Weights of a small contrastive image-text model: text encoder norm rmsnorm, 195000 training examples.
Rows from block 7 of the text encoder of a small contrastive image-text model, named by matrix and row number. Rows with one number belong to one neuron. Each number is 128 + 24 x the weight over its row's rms, rounded and kept within 0 to 255. All counts start at 0. Numbers have three digits each.
After each neuron's rows are labels from the 100 texts, of 14848, where the neuron reaches its highest value: "tokens" is the input token at the peak. Only what is clearly more common there than usual is listed. The data: simulated stained blood smears. In brackets: how many of the 100.
# fc1: MLP up (text_encoder.blocks.7.mlp.fc1.weight, 256x128), inputs 0-127
# fc2: MLP down (text_encoder.blocks.7.mlp.fc2.weight, 128x256, transposed), outputs 0-127

fc1.14:177140160100094092139123138144119155144109139113139162127146143118137138114106156130123102145120174130109108147152145106166128089151140143105128095145078113151111122111132123100106139089094150142131122139115141148168110147124111156076124134165152130120141126087153164113108088092095158092130108150104072142164138164140066160149133114132156136125101152103118137099151084144124158147107
fc2.14:156124183099092142121105149107099125122115121122110122145147112146114132122142141124154118152137195140114120141137185106174148124153129185154143127130141141137095158104120163121162150075120154141115122120143124135126161151074131152120100121115178140096145091137142143134105070110115107134129148148136138113154106145106146140143114112152103099099083132097120113141173174140135096172115
tokens: "b" (100)

fc1.132:140134157122114107151139132126107134144122153093138175156137163124143136135138124110129125165091144141120121146190131103139125046155135150110155122118068149163125118113154143100109155094104183139152128129103124159157116108151099161094132148157141125112119127100164171106107116126092182097103104144119091109145130152148108169126152114125159115136099144097128136112120093111120149149109
fc2.132:147100150121116150111085109113105147119122085139119107133142096136100133118147137130132111157154182114141130136127184159158155152105105162143126119150182117140129155060122156143159143103148191125091089138107130121135161145102144143101107103106143125118128095146128136131121093146135100156146161152162170133127114142137160131163087103120077116119076107123123101134146159137130111108123
tokens: "b" (100)

fc1.72:114095124149135122093135122143129118151089133108131143104133158130155145084120087097160155099163166115167149164125150154118119152111082125129108119184141089131134121127164111133131103148167109187131094146137135103106096164125161085145157115135122104128129116136133106145153140150165154158141109135148157159101125109149168129129102114104132151089087111163094141105123101169141108096140
fc2.72:136120108126151101130153156122159101164137147139085133123131163141182139134109119097157085082175187118101116130101133142105120145112133125100135077111103124101089102109110128104108118101143110133138122115139071142135120120115140095132148174146121102134189155158147126140140094120160145102142088117104148162114166147130121110125159138144179121107131159128112150107119152098145140147167
tokens: "l" (100)

fc1.4:120134142140119113168102084112103167121131147116174162159122152128144121145154127123109120157110118156134134129185121112140130070127153146122156120107063148163137117108151130120111147092116169119149137112115138146180129103152103160076150138173146129117105121096155167115106123131107161090101106123116087110131113137156082150147140108119142118149097149099157121133123085124099156139098
fc2.4:160142142113120164109133142117113109075118075163102115132149091114108140115115115138117139146098091123113109128117124162133163141124079171144147154144191118124117159098140130144140139166126159137092116137084137117129200143135136154140094106126139131131120105146128152124123099117125120208128164118135186117125117134108131144125103134144063111124116140100107128178138119138130144125155
tokens: "b" (100)

fc1.231:108101147134093101130156123106121117167099178081131160135121154186151142099126080055146117133139142124159139166108168103128122139151101135121135120110127125114127111114138141093154118141144110171118124114152110141118088154127145113158101153179156130093145126130186132134117117133128146143152102132130183128134134167128188101131166112121143126094123103157103151117139141120148145143097
fc2.231:115127136147123132121126112117129120124103158090154159118115161178127123104094112135113142126077085155161130169125098108120098144140102147133152152127115100132149102166160131137128116210121131145150164102143150109149092147148095114160159159148141148111127135098134131119114190135139141115093104108140107127117122104135068127077170114111164134119179133137115133143113086148121152123116
tokens: "s" (100)

fc1.90:094145083144149096153152128147165148156149144134127132135091162100145112137152132151133099107149111102127142102152112119139095133103151097136123091103072134120175099164113073111111101100112096100134133139145110123129122103141117091134120141147095107143121150115127115126177145124132128060156098141119087153139134156131101144175164143128185160141180124151134129110115149136150134103122
fc2.90:173135126090125148121160159150149094137133106137099114130157085090082136133092178131171124131114139106126099101100127120146156134121135119101125127109152135107096148160102122101149139106109103117093137147087145123121151126096121142155072113114109126128122156130136135097137117114103097158146169135127161129157168138078169108111148155140097140103163102097102150161141159074155146145127
tokens: "u" (53); " " (47)

fc1.84:094115110154147116170131091106143165145140169119156130161091175134131102161159119134131129129148110137148124103156124097138087093103156113159150117087093140153172125156142113128118134117094107086156155084150104145165093098139082128125120144141101138123099119130111111115156145154120137135121107131137109106132081138126152173175168114109169125157143112145140089105113158167113115121123
fc2.84:136123108088152141141131175130160099111145129151115100146130095099127118159106145144185132146124133172134116100135121106108150106118159116125151118090164137108064126156105112117159157124126090104125146122111156122133131115106113162172100078123111118117126152157116132124121124151099109148145134114116165118106151106072188138114141133131104143109133120074121128159101190131130157178127
tokens: " " (100)

fc1.240:176119141107117134078144138142135123153101087129110139098167114123105169088100107108149124113140155094135132170120155137129137137124082122102107115184130091133125156127151122116145114115145114179104097162091143125110128170103160092127144112111137096139113128142158128101136094135152152167154157124128138166137143143132178116114103124118091145094097134156076154104140097145166149109142
fc2.240:136109132117131121130126119133105094142124127132105122152122180145149114141113137104148138102172225123130149147134170137171134141096147130142128077103100140116102105097123152116133127041176151131135100116121096086133138130131143114109096125137124129119183099109150139092141079142142138153123115177139166132142124148114141132172127139144135108119075122125129119141139123114112144141157
tokens: "e" (100)

fc1.232:140141128138131162107119106173088146092140087162135116128125111084105116133088162187084144111117155111123145113113116145135114141102113104133110124167136117110168141166137095144108105135128145109128115170106181093144129121148104122096105126106109095153078126098112117112151145153135116178101139150129121149119120110153073140107086147118089175155131133138119107129126078146121134102155
fc2.232:123092139134136157133086117089112109144135119124134121144114104165133118145142113104148147132083111177131113145131117134117150140134120154148162197113147145130120149096141166140173148157131180147127167089154112138143150119140102164147110123131135183125138112137136120142121118103120122176086137088146175086113101120103160146102145120149093090102129110098102097166118143087097112151140
tokens: "g" (85); "d" (15)

fc1.172:145076150130122119096122123131124152147105121102145153097151115137135161092129109112126149121150150109163134167143168149147111127125082129120106134178139096166138150106165138132126121138151111174122092146114147125107119166108160093117161107100137109127115108111132127122141116153157154161137147145164141152123123121186163138127087092087107137111068101163088144119135083167153101102136
fc2.172:118101095145159097156127121141148119144148139156108105133109156119169123148139147112141107076195205117120141111114142159120104136086165107123113053104096149108112111116093120129104108079157118110154114124131078120112128111098145095097139153121098120139171137128125110135170096146156128106139102139136140151111154130146127118158136141131171133138112107144134126104128156113119116109165
tokens: "c" (100)

fc1.5:160157123141129154114139111148098113084144101157120118135123112108097123147089170165094144096093147100105107116110107149121125161083124125115146134158142146103163139147144125152125113150098153107105153139094144091160142112151090147127075136120092138151127131130103124082172136130117114204095127138108149118104128115101085122098099151136094139161151146105119130123121094127108149090163
fc2.5:088105116152156108150097124092129110153134149125131118158083167160170093147169093097149148123152144181128150122161124129103119125127158143162129174095097155120118093109124143150119143137153155121160132092177097134117121117124133130138155132144131156121161119145116098168122124113121126105099077144132148115092098122134172148172145125134168105128132123134165094132096173140090108140142
tokens: "d" (100)

fc1.80:165153125145141165098129114152104123085143082158122116122123103100098128134088168152106162089103159099109117117108110165131117155096098125119137147159149127108154140155148124150126108149122139115106147152096153090149128128137105141114083118124090117155117134128124117101188130133124121201105136140118173124096127110105084129103104153129094146159144135129107125118129089160118156098177
fc2.80:095086126138156129144098127082123083154142141125121129166092153169164093158167084097158152120143143178135150134154132136103133139129145148160138166098103157113113102093127157144156144136167159130158135094169098137122143106128126134145146128147138161113152113150123106157120096104116131133091107133141163103105097129117173143158154123153145100108123125129143089161096157116089116146159
tokens: "d" (100)

fc1.83:134093149132118109102105109130095144136111126108147164130131157119141125110122128144124147124144185120163159170162184138148110124119103139144112125185109116156146123102133129119123112112156128148141081148110161100114123150097163093106111092121131106117104085100154131108137095154154156145120129181153124144126108146168119164167098094107129139111055096153107113104140088154119137111134
fc2.83:140127094127157083155142157136164137138174144174101099124126137119164133158137142112138097106168162104089091092113133148120114105109176108111125065119100167123098128112103125125110134092092098097151143128138087164124160096094119119086140153118105132125161155151111120149157096122117112077157103126113111139112159138131129120158117133141151121135119124107121135093138170106143091123153
tokens: "t" (53); "l" (47)

fc1.167:130124127131123085112123138155131134166099158114124155135129163106141134114148135139159119117177159118146165144151170146139132134123125120129095080183096122138123104105098119095129104091163126147123060166116135098089130165106181094126135090127124113112121122109152124110145103132157147082143125189121120160128131147158131139188134117121139156109078117151142135109142102147128155103121
fc2.167:156151116106141108134160175118155134144150148143098143131147143120143133156105133132147100128096132101075080120117106095103137096150146128110152096134100153133087117118137129121113154124040110111137170106101113165164159095131088143105131170137123137139145154140137164115122102104101141078139101108092090120137160153110101121118126132150131112119146162061118139117122131112136134160130
tokens: "n" (100)

fc1.137:136087151131115116109112112128102154146111122109151172123138154136150139105119127132130148123135177118161156178164182136153108121118095140132115130187113110165142129099145137119119120109152125156139081146104156109115117156107164089109120104121135105117105093099149132105141100156157160151116131174157125148130110140174127159151099087101126137111058097156107122110137080157129131108133
fc2.137:124120084142156080162140146141167139142166154164103105125116141112169137153146143116136100099166168109103110089108125146110106110102173101110121061112094158120109122120099116128104116098109089096160139129148093152128137100102126104104148159121093124120155162149108113154166107128135119079154092120118112148105167132146117113141136137138166127135130125124132140091131173104138097113151
tokens: "l" (100)

fc1.119:133143119124133111163110137120149123125172138128120135167107142136153103171149140121128095168157144160107103117165144104144129105139186122124129117091095174127117107097113136121110150109104148105147124101149102157141162093129107155087125143147123135125170149125129148161112093106086135022132105155117086118130136152133110148165132134148154104144135146109171109125122155116107141123108
fc2.119:191121118119125140095134143161111132108128068184119115119142101104090139113110141148132120108109128054126109118123148197134128160110078127110115099158146119138130147113144150143144123125118161121113112162045128119134157126123121141089106121108123127153107128126124135096144071117138114165161146130139137140139136121132128110130093137134078144125106139122085122109136094123144137092166
tokens: "s" (100)

fc1.39:105108140163123118194103088106137126142144151105128158183091144150163104145184110129083117151151129164135147125171153101143100098132159136152120129104097135160166111073124138112127145113127167119184102117135133142130136120155132141102149143146150134095128119118137148129108121145108153081124086122150103114131114133167108167144121112123113113129110131111163080132112149127075140136107
fc2.39:154119135110127110126132155145140146133158126174087097104151103125114144126109154120145088145150148083120079102114151116154117110142134124108118081141125125128094151115090164134119161108069145111098138152095109164096186136075152160076115151107123141136122127137118137109126111128096105106181150135148087149139167140104140108153137131128131106131105089100108135078150130125159106137125
tokens: " " (100)

fc1.250:152110143117122127084126121154121130145116103124130145117155144106122157100106137136137133122160173093142158163151173143147136123118096124118095102216135101145132131103132125126132112100163128157107080167098160101098141155097173088117124086105126104129112115114152131094134088148154147155151142157136127167131130142159133131132097113118106147101069110160091134109140090145148140108135
fc2.250:117137092143158069159146147137159126137161167156105124128110158118194120147144124115130112099149170107102106101114120137114101111096168107114128068095082155123113109113122115114106120091102094099174146121149089133143128103135114104106134163143099123118169154139119128151162106130138139085138065114101110142107163136138110119145132141140158133132131155112130138098116161094127119113156
tokens: "l" (100)

fc1.62:123140119143131100175110096137122170144137108144166134144112130109112110142119177160074107157150122125118095108151146108172104091123165120128129099129094150142149076106108138120111143114078154105135140120133106124145114122123113140057128160131108144132126134053126146137124137120100132099133115185135077132145135149149084147174120125122138126163097104105155110120135125097112115123095
fc2.62:113168104127132162145135130124143109086142118173109098127108095102129127126126124154117148122082028129104133107098079147089155141097120128123135169126150144112119127153144096169131115143096118112133155129118138121150174107154100150143118120123123140151107132167095123122158127113125109147096114092113161093091123107093096141113129156158099138143155163106137133167104132146122118139177
tokens: "s" (100)

fc1.67:149128139137126153123121103139103146100124101121142151147136161113108124123103143159078147136121172120127141148133158147132117126115103130132115124179109132137165102094153131152112124118119190128140101145075153088168126137134119133097122138111129133144111105113123142090124104153125142174107132161123104139128117111161088137122045118106089129141084133123128096121138036133117153097154
fc2.67:119061120149129141140090117131121142107142107152150079095120070122116128148152122124111131117114095149163155121140130182134128127140120115124114181142167116121133139117116131162142122193144138126135132111125136128080162121086136151131138111088131177147099122111098083156145121098105102163148155120181150112109105100149150121136111115121115119137114066145109112156137100146131081127150
tokens: "r" (100)

fc1.93:090079141157120102140110080091104171136106175087190150134109133171146128097137108132110159119109136141166151152143152132123095129108121146155138165134118104151168160111142133137173111139129152149166110083139141117147095159144133115134130144137139146097113090123130132128138139162146134140104104100173145134116078119157115148125118081078118145115110098134120102138106120148088116107127
fc2.93:155134128088128134136135167130124145123160107155111102123152112113119142149140149119138101163148152111096113110139153106150144095157159133114117103144128144129110130098112145118114164085099133111108114138040128190096199123087145160093143098108135120151105126118125157107105101107066134119147154158125103122179138162123147118150119141141130106140091096110128135104151110133146125146104
tokens: "c" (100)

fc1.88:104105113152148123099141118144132107154105130126125133111116179127172129091127086094160162092161171121152166146126142159111114157101090116140102120168125103119133103135161107136117092146176106170145093151147117092099105144142163084151156132148113098138147112143129095155158140146171150142135097139140157162097120110147152133138109129118144149094095125171111143109113119170133116099151
fc2.88:152135118105135106112157169129164098169127144131081146118151155141162146123097120097160083092155170107099106131097129119106144144140121124092137080123108115104082104112110132094116120098125110140122135125131084153135120128116140099143138169148127109132177162165154139122118094108152149105151099116096141163143170156111123105112172139153163120100140163123107155109126142089156151162153
tokens: "n" (58); "a" (42)

fc1.115:102126146161125101201120095122113159150129153106167161158087164148168112137147137109109133150126152160146144139177152118164094076134150135131122125138078155154153108096142147106123138110118148116194120112119102117148103127125116134097128160166124128093122125089159147131121124150111162125120086149131100117133120149156087158162146109110156114135104119131144111107130097122093152130116
fc2.115:112147092151156126127156113152132118123145107195122130115115143088131113124126107156115148099111074098116111109101104197079120156074099120119107101137137121107145127109161078160104113152094130108143143147090132117145130104154106129134121128141105108169113120163114129135179111112146148129136099122114141136099120138109146136133109155127118165146134150126110123149111138137136155065198
tokens: "n" (100)

fc1.214:142138123140133164104123105171096146092142087163133116127124110086105120135087159181080143106118156102123136113107113149130117147099112101128112121167136117106172142166140093145108101133128141109121121168107175093149126121150103124097103127109107093155086130107112118112153145152131116180104138147130124150121122110154073133103087150119088172153135135139117109132125075144121134098158
fc2.214:121092138134139158132088120087112107148134120122133119145109106166138115145142110102150150132084113178130117143133117133116148141136120154153163197113143147128119147093139168139172148158136177145129166092159112139140149119140105164148112122134137179125140113138134117145122116102120122173085135089146175084111100120104160148108146120153092091099129112101105096164118143090094109150141
tokens: "d" (100)

fc1.30:125148134122125131188125149093137110116153127111126149171116130145140110159162132131141113156148104186098111123161127107132141111151172155143155138081111186121089113076118162118132152129117158101138146094143094149145157105127101158093139154126149161134161132134142150158102104086105139100125114163115112092138117148117108140154135149164126090187111141108169105139131152124118118146104
fc2.30:139169112147136134129135122138132140068142079189137120125127112084110133143125120142083136140092080102099114102113095189108125121088107118123128116146134153120151137131151096155118112159090127109118138135072113123143172097166095154109109134135113120159104143130103136137154122114113134160132119113088125113102132119131085134116096159138094148138131173097131127144111092112127149080175
tokens: "r" (100)

fc1.38:100125107142161111187110135117137126107181146146129102138092102108162109190184157124131111154165128166117126088144120120143127087123183104123118104094133186129119128130092122149096145109133113081143141116157120153116159075112127158119140100104090122120143149134097116164139132116088108087131140136133126105112138115126137131156142137134150112168144114118185123114114155126119105123111
fc2.38:158150157087128123094140155142114099154120118129068102145149154127140121108111137114159106126176220102110138133137159115150156130138115142126120095139117125113087117122098135112121136079167150149092103162117123112112136143100176131106107123135135089118152109128153134101106088134141130119134120169102156160163143176106143125172145146147153125118094137131123132098138152145137158170125
tokens: "l" (100)

fc1.29:167170121085124142104172167118160096140132118127098127131155123138112141121105084084149097124116128113087101131110103119109174145146106120092133105118134125106099133126156125106125126138111117145099150116110097154126145124154109120138107160190137135137173172151150130123117089086121130133145110110080142139141168160108135099099152148169112116104159178125113158142120145092156173146138
fc2.29:113107143137110073142128109149110179152101168099166171126122147130151129107143144136119123151142146129167140149168151102159092072136129132120116107148074114167149118125116125108118131097123132141162111145116150133133073153109142126097147121128139113099105112078148150113108150151121166101137120148149064146145130137152091145157131099087163141127095102129128124090148091134124141130089
tokens: "l" (100)

fc1.248:147148131147117121141133106154078167090145104141149145137127096100089139148091164175056115142115135104127110113149130125160118104115137108115108099167122124141181129138128115122112136127068163102128103134088161106167128112140088145107116139118105128129087146080119145104142138152110137124130152139123074136127135128156101133104078130113105161164105130099138117117135074119112145100111
fc2.248:113081114152141158125115115116133120145129128141138079109124079146113146137138115122141146116084077150146143121111119165102135150118120099122130194119175119123117151157125126167156119167152134131119158101160123119097146130128124128189125117103116173133110130144107074145142145120141104192113159094154178103094125092122167111102132117131100110107144105136109134172124155122132090143144
tokens: "h" (100)

fc1.110:138138151126116110157118119127110157130117152107152160145121183140157117125144134113130119179116131147120110132194157108148125055137158138117137125120096139165120107106143133109117150111087156130162138128138121145181099126142106144091132149168145137113130117089153168122114097116074159103106088137114093122142122150144089189162149107114148124150085140095144119126121117106106148148107
fc2.110:150117158099109162102110130122104114100110083153099114125143087113093133112113142164125137155132150122122132135112150132156160151123098176139118129142168102123123151102120146138166130112139167131091087146076155116119190150126154142122095095098153113128096086144133146104126094134140107162137170132157167131149089124092150142136095130143069119129098111112123105172146125161147147136134
tokens: "b" (100)

fc1.251:106112113146137069141117126162146160156129159125142120120113136087159128125167146154113103118176137119155158098146148142133100117122145103127096086140117126131132111140088099123094106081151108107146088157141129122088110139090159106113158097102102096114097142121109115149143142141149117071153123158146094161121142133180108135173125115103159157148138093152151131080146145148135110104113
fc2.251:157158127098132111142141162142134136138159111174082095145145125095137124155127163128149094128150171093088091100124146111158148096131175135117122088107115156116092126111098139114121155055088134104113135153102100154122172114083130157103096121128119117143132124134121142121132098106103121112156131174108121128156148172094122122174135152157132111142100125098132133091152152120148138148122
tokens: "h" (100)

fc1.58:173113144112120138078141136138130123145101088126117142102167119124112163090102110102154134115141163098135130170126163145132140133123082126109104123196136090139123158121168129118152112124151121174103095159096144120107134166101156100127146110108137103138116119134155129103135096137149152180151153124131147162133138129132174119111095118115085139091084127155079147102138091141160138109142
fc2.58:122118108136148103141131125140132099140136142138104121139112176132176114145121124097143132085176218113115141131120153144133118141084154112130121059096093140108105096105116126119119113053168120120147102113129076090131122117142137097110116145141111121129201125121140131113156088139150141130121088148116159145123142145128132124166131146143155130126096150132131129125115136100112141125171
tokens: "e" (100)

fc1.24:137150145151119129135111078123128149097117117115147167156115141122134125122118112163073133139132141147145131162137137146125112117102120148129123149149112137139170118093178120122140124113104200139146087148101150122163160124150122150095125132139137112132105134115121147106124126139148141163091113122125117129118114108144064157104103129117089152140087153108134103136103025122097147076144
fc2.24:129067121122143151134111137123119151103159107171138062093122093138117149144150142136118135146129103125148128115144144167128140127126164124121118136133168125133109146120129151178130154153139129113130123117122127142071217121078139154118148097100132152141099113130083089146132113118105114146163164116187102084112122112126162120129123116119123106141094078128126127146139135156143081126142
tokens: "t" (100)

fc1.44:143138121140134165106120106173094150094139088165132115124127111084107117131089161186086141103120156105123145111107114149130118148099112099128107121166134116105168134167132091142102099128132135109122118171107177094141127124149106120099109123101105091154083129108111117111152144154133115170106137151131125154121125110151068134102090150115094170154132127143122111130123075150119130097157
fc2.44:125090145130136157131092124087110104152131123117126124147119111168136116145144110100157144130085114173128114151132122126120154140144118155148166192112144146131109146095143168133176148153131171151128164087156110142145150119137106160148111123133140179120147112142142123141115111101121125172087134091145175090117104122102159145104150116153092089096127115096103101162117145089100110164139
tokens: "g" (85); "d" (15)

fc1.23:114117151152128084159106094137110169151129139123179151136116171143153122132152136113101115149138142136141129138170162117159105085123148129129127106130073135163129085090124132121121140107101163123142132126137109139151112131134125130064132160152138132116131109051142166136113118123108142101125101171138075139143120151149095144176143095115150137145063110120158112106131125089112127137110
fc2.23:157172124116125159112138147112106111082130095166094129127141102115114127133109118155127153134081085135079111115096087132105156137117100170130157164132145138113112134121160129129145133142102132130123151126090138127150159112173111155134083121127143130150135117151118145122136091101119116141089139099086144095112109111062110128100115156177093117113154184076111132162116119139131146134163
tokens: "b" (100)

fc1.32:112112125146127112125111107154121132135132139120147151151114176090148111125155139151101121125177164121152171129156166129140109126117130116140095071168092133143150080099102116126106105093152124119150087147120148099102130126113160089104138102121119107116116111109132118118136101151152148072128111184139095161127128147185101148183102109110140143137078106154155116112132104148099150102127
fc2.32:154139106120145084137155160143172139142162140180086106125136145125141143147123140108152096106158163086092080102105136138123121107122159115107123072126090159117082120115098137123106138093078109107127144142110091161126169099093124128085123148119115121145160152153127133128145092124120126080171112130105106148131171141108138109163125140135142117125115134100116143087137169130149111139153
tokens: " " (100)

fc1.156:169164126134139161113136124154103120082154085160117112133127105097094116158086178165104155104099153108101118110115112160143131145086128126120137131148145146111147120144142118152117116142114139094101142154082153086151146109145095155111086125130093110152117136120114118092175123126107117184108133146106161115100130113107083132107103154141095145165143145114130126114124092154118162091163
fc2.156:106104118137160131151101135087140087146153136128111123175091168158146088162163097103150137135152139168121134118156118128103134130131154155164136165093100161109108099096119160148130155143137166115148140096164102136121154097133116144132136138140136163122157121155117113161113099104113117111098095140127154100109106132107162143177154139159140100129138142120170088167093168118088113146143
tokens: "r" (87)

fc1.103:129114127130122095107124120148132139166112147118126147135129159093138130113143137146129119121174163111146177134152166132143126127116120117130098073186101115137140103119095118115119102078172107139134080165119150110082122155104190083121145081119122095111115124114141125114133109153158143092140128189132115167133134140175124134181116118120134145122075114160131133103149104149125134106125
fc2.103:161148112102148099139146167114157132142160144158088129135147146123157130155124134114147091117127153103079074115110119106114136108142152126104154085117095155121088117099131140112114148097047108110142166114110092173151168094113097137104132168133122134141159164142132148128127092106108132082149101123094103129140157147107109120136136131149142110117135160074117136104128148105140127153140
tokens: "n" (100)

fc1.146:102098115155141107112130111138124119156105140118136149119112183123169116089135100100144155093157160131158172147131154154117107155102096122144108113166112103125142094124148113127114098133176104170152085145138122105104101146141166075151161127159114101128140110133132101142160133152171161124116104159139146158111115119168143139161111123109150149107078120174130138109122101169121122089140
fc2.146:147138107105141108121161174124171102163137142134083143119152147135160146135106125104151083098141156112088104127098118113099144138151130117096140085111108125102080106116111126096110123120117108128120147118131083159136128114125123103141146179140121115140173173162147136136117099099146142093146096107091129155140172151117112103109173147159164121109151169114112155115118145080158145166148
tokens: "c" (53); "a" (47)

fc1.112:121087150135105085130110117134111167160112174098159156128127147143138146118160143142112106130172169132164141153162194124165111115134128119134110092149116120166138133111101137113131121108135130139142095127129133127095115161064157112100156123110135120087109112100138123128131120138134138096155128176158104147136123143167118142167129071101160134121084078150123107084159111144126119116104
fc2.112:147162102129152113153134157120157119128167124193086100140118175110155122161128136116149117109145164112091103095120127144121123113097171124130129099110105160108090106100143132134096141083081110088149130124125086145127195093108111142090134142132112114156167132142109131143159089102116124100139091142101112116111142141106135128168120145153148113143107149101138131118114172145134126128176
tokens: "a" (100)

fc1.169:144143140121123116160115139123140129124145143133117137188119140132138097162152132113114097170147147159109132119170137100133143099138178133113121110114098177134130116081107139116109154092124188104156109133130128160135154101131130170071140120148135121110149149121126152138100087115074137049126121147109085122133136145159096143157122121137124113143117164113174100116121144090096161135109
fc2.169:183110141112124133106148144142112137135141083177090104129153107130111133118110122132141110114117168071132121117124165171151141155110090140116113090155148139123124162097130170126142115096097177126104112141065115132130160128100140133082092137129125145138120113139123123090154063132135125159176157132138139151132146144119154120130105132131084129108090122117075117094138132114140123103167
tokens: "s" (100)

fc1.168:131096150137116101107110113138105146143124145110142158139131163116143124120135145149120120128155182113155162157168193129156111116124117124138101105164097121149138109111105126115129110086160125132142085149114159107099127152084172091096124088116130107104109099102147126105129095150149139104128132175149106155130124149173106153176105095108137144113064093158119113102149093146113136113121
fc2.168:154147107125152094142143158133155133135165143183090114127133156120160132151120136108146096116152165093091072101105140137126116101115159121111130069130100167125089121104123132123111147090063110101147144135108094165139173101092118136077128150137114128140163143148123144130154087119105117085158099131107104132126162146109130126159111135140135110123107143090111141098136155127146111128157
tokens: "t" (100)

fc1.253:136142118145134164108122105179095141095139095162136114123121110081104118129091161180083143106120151107123142111109112151129116146096115096132103119167139114102167137171135089142098098139128133110120121174106175093144127122150103122103108124108106092154084129100115118114157147149132117172099135145125121152119119112148078137103092148117092175158140133144123110130123075145120138097152
fc2.253:122088143132136155132090122085113108150134123118130123144117110170136119146143106098156145132087110174131114148132120129118150138140116156148165195112142145130113147096143167134175147159133173150130165087159110142142149121136105162151112121135142176122143112142142123145116111102121125173088135090146172088114101123105165144103148118148092089096129113101103098162117146094098112159138
tokens: "g" (100)

fc1.195:148128153133113159120120109109126115102118105111130159146138149146119133128122103150076152140050131124117135172111132142110123142132102159149137164146119138129143155096170157143159133148136193150130138122112140109159138127166112136130098154131159153126116121157128141105117112144126135187081133081129155097120103107141103126073056139130074109125124147113124098161115084139126136114143
fc2.195:106062120122137143145111135113120128108161106153133068116113115146141135146168117093152137136145119141149151118151167154126147129123154145148112137136147133131107138072139161164124157114158150110131116120103116142082198119089145155138151093108126156146117098136093112150135096102096116137135140138175132096123102128132201122139123126123133096148082062143134111126139134158129098120127
tokens: "w" (100)

fc1.57:111167102148146112166159131115146100127135139121123118132107164103151124137129136114111100140155165113103108088110121134121111140127179116094122075095135174100126068127110115130087111116131113075105130122139109134111126117130120128128068130134103135131117171106101129182141113116105100071140112155093115111126156145119145107145160150161164118177159101150162133125124135078153134111112
fc2.57:127149125117129150123127124190157090114128117120109115107141068104065142118101156140132141127152143117132131121118116125146154124130148104100097103114164107111136149179074104126156112085144119111090121155130167116114128147084132128162103082091118109113117148117126138114127166141135119134148196127132142153166161133104153108100142165134110174144171098133130161149145156129149130128106
tokens: "a" (100)

fc1.114:153135161104105097160124136134111154141115150109150164143137158133152126128129146114132121161115156144111106140181141102157126061149156144118141109131087135162116114099142125104113155095092159138153136131120119150168105127136105157090125142167157139114142120087156168129111091093079163099124093144112091128157123165137092186161135111132154127132097145094128124107136098123119142158105
fc2.114:161133177096096145107101133115093129117103103133106116128152106138103140110129146138147123146141185125110126149126188125180156139141111187150140116139155122133099158100121157121168140072132163146097110133119137120125164166083145143119097109107167122108136086142150139122113081124132102135134160149132149126155107135102138137145099112147096106101075140110109117142165162153143120160125
tokens: "b" (100)

fc1.35:147136141109095142168150116120135145127164121128122122169145103122091131165153147124114110165147129125124147111186152107164159072141163115104113111116087156147117149107072141137141165096120171102114087129098131153055159104125136136105141153109139145103087139108136130101106117128100135093149155118124087118147157123183123102136132126141107120145114129127177127137160126109128139148102
fc2.35:134118134126117112099113117139126160134098115169143162111144125079116123086132128125112130107094039070132130149119115208108133131113079146114138119166127104148133126092139125140116102176137184146097122172054129128129123149149150126124141107137122116150096139149144148121159129130160143145155131113129094139122126138130104124118089124128107151134130130146099150118139096116139139087155
tokens: "p" (100)